Rows from block 13 of a small multi-label image tagger, named by matrix and row number. Rows with one number belong to one channel. Each number is 200 + 30 x the weight over its row's rms, rounded and kept within 0 to 999. All counts start at 0.
After each channel's rows are labels from the 100 images, of 14976, where the channel reaches its highest value: "colour at peak" is the nearest of a few named colours to the mean colour under the peak. Only what is clearly more common there than usual is listed. The data: pixel-art sprites of 400 made-up characters on tiled backdrops. In brackets: how many of the 100.
# convs0: first 3x3 conv (model.blocks.13.convs.0.weight, 128x128x3x3, standardized in use, each kernel summed), inputs 43-85
# convs1: second 3x3 conv (model.blocks.13.convs.1.weight, 128x128x3x3, standardized in use, transposed, each kernel summed), outputs 43-85

convs0.92,233,221,210,200,228,215,194,144,234,204,200,208,203,150,217,192,147,152,209,196,208,184,191,180,214,248,177,215,189,189,210,216,199,243,180,192,199,174,196,191,227,232,216
convs1.92,196,196,206,197,197,187,217,249,177,198,199,212,244,210,212,199,127,214,164,218,209,186,231,184,240,211,199,219,174,223,162,192,190,180,197,206,218,164,196,198,179,219,194
colour at peak: red (26)

convs0.87,191,183,181,180,193,233,217,220,198,203,207,225,203,221,154,240,206,264,246,193,248,233,164,174,202,177,280,204,224,197,171,199,206,188,141,173,192,179,162,212,175,180,165
convs1.87,222,253,188,179,203,253,212,206,246,155,198,157,199,259,216,211,205,200,202,194,179,191,163,147,187,211,204,172,173,229,185,210,207,204,172,196,179,183,197,259,242,190,183
colour at peak: red (26)

convs0.48,218,189,224,191,181,207,264,184,166,205,204,144,154,228,171,192,270,256,200,235,223,204,179,175,216,206,138,234,199,204,176,187,205,209,179,194,196,210,215,241,187,164,201
convs1.48,221,226,215,194,188,207,200,221,195,190,182,199,117,192,219,215,203,184,155,200,202,178,216,219,194,191,217,242,239,228,190,212,178,167,239,172,195,209,183,187,156,160,217
colour at peak: pink (35); white (29)

convs0.49,246,242,225,231,198,176,239,171,189,210,162,174,212,236,157,226,222,253,227,178,165,168,187,215,164,206,177,247,143,241,184,212,210,237,175,248,181,207,215,219,161,178,196
convs1.49,192,187,181,249,199,187,190,190,195,158,220,229,176,283,202,200,219,164,173,211,235,230,257,251,181,192,229,155,195,178,243,211,226,135,170,213,166,191,213,180,221,200,201
colour at peak: black (47)

convs0.11,219,202,186,210,207,130,247,162,172,215,177,217,279,233,169,179,237,222,206,222,184,175,180,178,159,197,210,154,202,171,193,214,202,198,258,259,213,213,209,252,197,189,171
convs1.11,171,200,215,161,200,202,207,209,232,165,197,188,208,236,229,205,203,179,208,214,180,204,220,204,200,179,198,183,183,207,206,215,177,204,220,212,172,196,215,187,216,188,184
colour at peak: pink (37)

convs0.52,159,221,242,168,236,208,154,214,190,201,209,226,186,241,155,205,226,190,239,193,219,188,196,175,166,166,204,194,169,188,171,135,158,295,184,188,238,200,210,260,203,158,149
convs1.52,181,218,174,192,295,177,216,203,203,174,210,181,244,166,204,216,224,233,189,167,198,182,201,197,212,149,223,221,197,191,221,149,166,144,230,235,186,235,235,212,181,192,203
colour at peak: red (33)

convs0.106,183,230,181,203,212,202,211,239,204,182,194,194,215,173,241,244,230,256,163,177,183,188,173,207,245,198,181,204,204,205,233,161,234,231,162,254,202,184,169,157,235,226,225
convs1.106,211,187,196,155,184,198,129,156,261,216,227,185,186,181,237,161,210,169,229,231,181,190,195,166,227,208,218,182,191,219,182,219,169,196,186,150,216,185,278,163,140,241,154
colour at peak: red (43)

convs0.124,200,157,227,166,239,179,221,207,208,190,198,175,174,229,205,173,179,206,196,151,159,178,245,211,224,167,198,188,198,205,231,180,157,214,196,177,229,200,182,180,186,181,199
convs1.124,242,193,213,230,197,210,155,236,191,205,214,210,216,232,211,201,203,191,188,176,227,254,169,197,215,183,181,223,175,187,217,165,266,210,206,225,252,221,238,195,124,197,219
colour at peak: red (31)

convs0.69,257,200,212,197,213,197,191,195,186,232,180,231,229,189,183,197,240,195,191,190,155,164,205,217,103,206,187,222,175,186,204,185,216,177,206,175,168,189,183,237,235,194,192
convs1.69,177,217,213,228,203,236,191,244,207,169,182,186,210,249,214,230,239,244,244,194,216,196,195,226,113,194,234,155,275,162,176,172,165,209,134,178,121,189,201,190,197,212,209
colour at peak: pink (45)

convs0.101,201,187,203,220,243,223,175,239,200,174,163,216,169,235,194,207,237,206,192,222,135,177,138,170,149,212,224,212,188,206,176,181,205,204,220,185,212,247,230,170,249,191,144
convs1.101,166,213,177,217,176,215,200,133,179,259,157,176,250,195,193,228,175,199,151,249,197,191,191,200,222,154,168,171,199,158,185,169,255,214,167,257,210,146,226,150,143,182,173
colour at peak: red (31)

convs0.123,238,190,177,167,221,189,187,139,181,228,211,168,224,258,131,192,179,196,221,146,163,243,149,187,234,278,148,188,216,165,201,238,219,225,214,163,205,163,174,178,191,172,195
convs1.123,162,197,210,206,153,205,155,186,192,182,186,160,212,209,147,155,213,157,212,252,142,221,208,175,210,170,201,166,205,222,147,205,185,183,184,199,214,219,175,193,152,165,158
colour at peak: red (28)

convs0.21,224,188,237,250,194,171,214,196,190,225,207,175,190,220,177,215,277,167,187,193,207,187,169,189,199,198,191,265,201,172,186,176,205,114,178,185,234,153,209,170,195,199,124
convs1.21,190,221,159,209,203,229,255,209,120,210,190,226,212,189,158,183,217,183,162,210,231,199,217,206,179,211,217,152,293,178,193,205,170,214,228,207,178,202,203,211,201,216,222
colour at peak: grey (57)

convs0.40,243,210,243,189,194,205,190,204,195,196,196,193,142,179,199,189,258,192,198,223,173,190,192,217,188,191,192,257,170,242,217,205,201,152,187,235,163,228,210,163,237,166,204
convs1.40,225,193,200,180,186,207,197,191,255,211,207,272,193,242,176,205,232,251,200,217,238,199,191,185,164,194,182,133,231,131,178,215,207,228,246,159,175,230,198,199,182,181,172
colour at peak: pink (38); white (31)

convs0.15,177,162,234,126,181,147,208,161,189,239,146,246,210,164,243,244,197,218,179,129,186,225,177,163,216,192,214,228,223,237,196,224,217,235,199,192,233,182,280,233,171,178,188
convs1.15,174,204,286,209,196,133,206,128,243,198,224,159,244,187,235,216,190,194,234,189,212,227,226,218,225,238,189,184,189,180,240,129,232,239,239,220,212,188,231,170,242,215,157
colour at peak: red (41)

convs0.68,204,206,209,206,184,194,244,194,234,207,204,219,204,183,232,184,272,201,239,218,175,148,177,193,203,214,148,203,169,227,196,190,196,256,177,251,154,172,208,224,232,171,173
convs1.68,211,181,212,183,192,208,147,222,238,180,191,173,272,186,218,163,224,184,240,210,217,242,229,205,159,201,196,170,231,188,196,227,185,174,254,135,133,180,210,170,213,206,209
colour at peak: white (35)

convs0.13,182,257,187,197,233,217,193,252,225,178,205,201,194,206,198,219,204,273,191,174,173,197,152,215,156,236,193,209,191,181,216,224,198,177,235,186,143,202,191,215,160,241,226
convs1.13,149,214,192,242,191,188,188,187,192,188,196,176,195,213,159,220,181,282,220,188,206,141,176,213,184,232,167,168,184,178,214,192,252,211,229,168,193,229,232,234,171,185,205
colour at peak: red (36)

convs0.115,241,191,212,212,159,167,219,153,181,231,198,183,242,231,185,189,218,224,280,194,252,155,162,244,187,201,213,185,221,183,220,177,213,242,278,150,165,193,175,218,175,208,188
convs1.115,178,255,182,244,200,232,239,198,145,236,204,166,179,249,180,222,237,207,179,231,177,208,229,221,181,210,205,241,187,183,199,192,191,213,194,197,200,220,239,188,253,208,233
colour at peak: pink (36)

convs0.41,213,209,201,188,233,124,189,226,191,189,193,174,189,226,187,198,185,219,195,189,183,203,204,226,236,250,173,248,228,226,169,204,185,207,214,181,242,197,215,261,233,245,208
convs1.41,174,271,233,181,194,172,245,183,233,206,224,207,249,172,231,203,191,198,225,181,184,222,199,230,221,140,222,219,204,197,188,168,238,168,202,222,213,237,204,239,196,180,222
colour at peak: red (25)

convs0.84,183,210,171,189,223,257,208,224,238,203,246,198,188,234,196,170,189,198,191,171,174,208,156,212,209,257,200,216,216,182,168,200,228,207,203,224,200,153,279,206,169,220,246
convs1.84,161,222,227,191,225,152,200,204,228,183,253,170,206,181,179,257,248,191,237,219,174,261,151,206,209,218,183,223,209,245,235,195,249,188,199,202,214,229,163,178,193,202,220
colour at peak: red (26)

convs0.24,122,204,240,199,189,170,180,230,167,195,210,156,216,159,184,265,237,250,287,227,186,195,229,169,262,182,235,224,179,196,204,208,193,192,193,224,234,180,160,236,233,211,200
convs1.24,123,257,171,197,151,207,235,170,188,280,175,230,219,198,177,131,187,160,162,240,219,143,177,161,198,134,198,181,233,228,234,168,172,216,186,225,153,167,227,194,216,169,208
colour at peak: red (34)

convs0.70,222,188,290,181,170,202,174,192,188,242,230,208,185,157,191,231,190,214,155,208,206,202,203,211,160,231,200,227,173,169,200,195,188,215,191,164,182,162,218,227,249,213,163
convs1.70,218,191,183,243,212,194,171,201,211,267,216,255,193,179,235,203,211,217,216,193,170,203,195,192,203,231,184,155,219,181,183,201,199,206,187,220,232,214,186,232,207,221,172
colour at peak: grey (62)

convs0.59,254,162,207,151,206,204,188,244,194,200,228,216,182,166,225,189,181,179,280,214,197,202,163,162,202,219,205,210,205,219,183,233,179,199,181,214,128,208,194,212,232,186,190
convs1.59,222,229,194,163,146,196,235,188,183,153,216,209,169,187,181,218,164,215,248,188,206,191,191,199,149,201,222,300,150,201,188,198,200,234,206,169,132,162,178,159,220,187,183
colour at peak: grey (65)

convs0.121,236,192,322,167,175,175,189,166,208,263,221,201,228,190,187,214,188,241,135,221,192,155,193,186,165,223,191,143,171,197,179,177,207,188,179,213,203,190,215,265,249,181,134
convs1.121,225,157,184,229,234,199,202,211,241,256,174,207,199,201,221,216,173,164,208,185,176,208,231,213,203,205,165,149,163,218,193,208,192,231,213,211,191,203,214,205,191,201,210
colour at peak: red (55)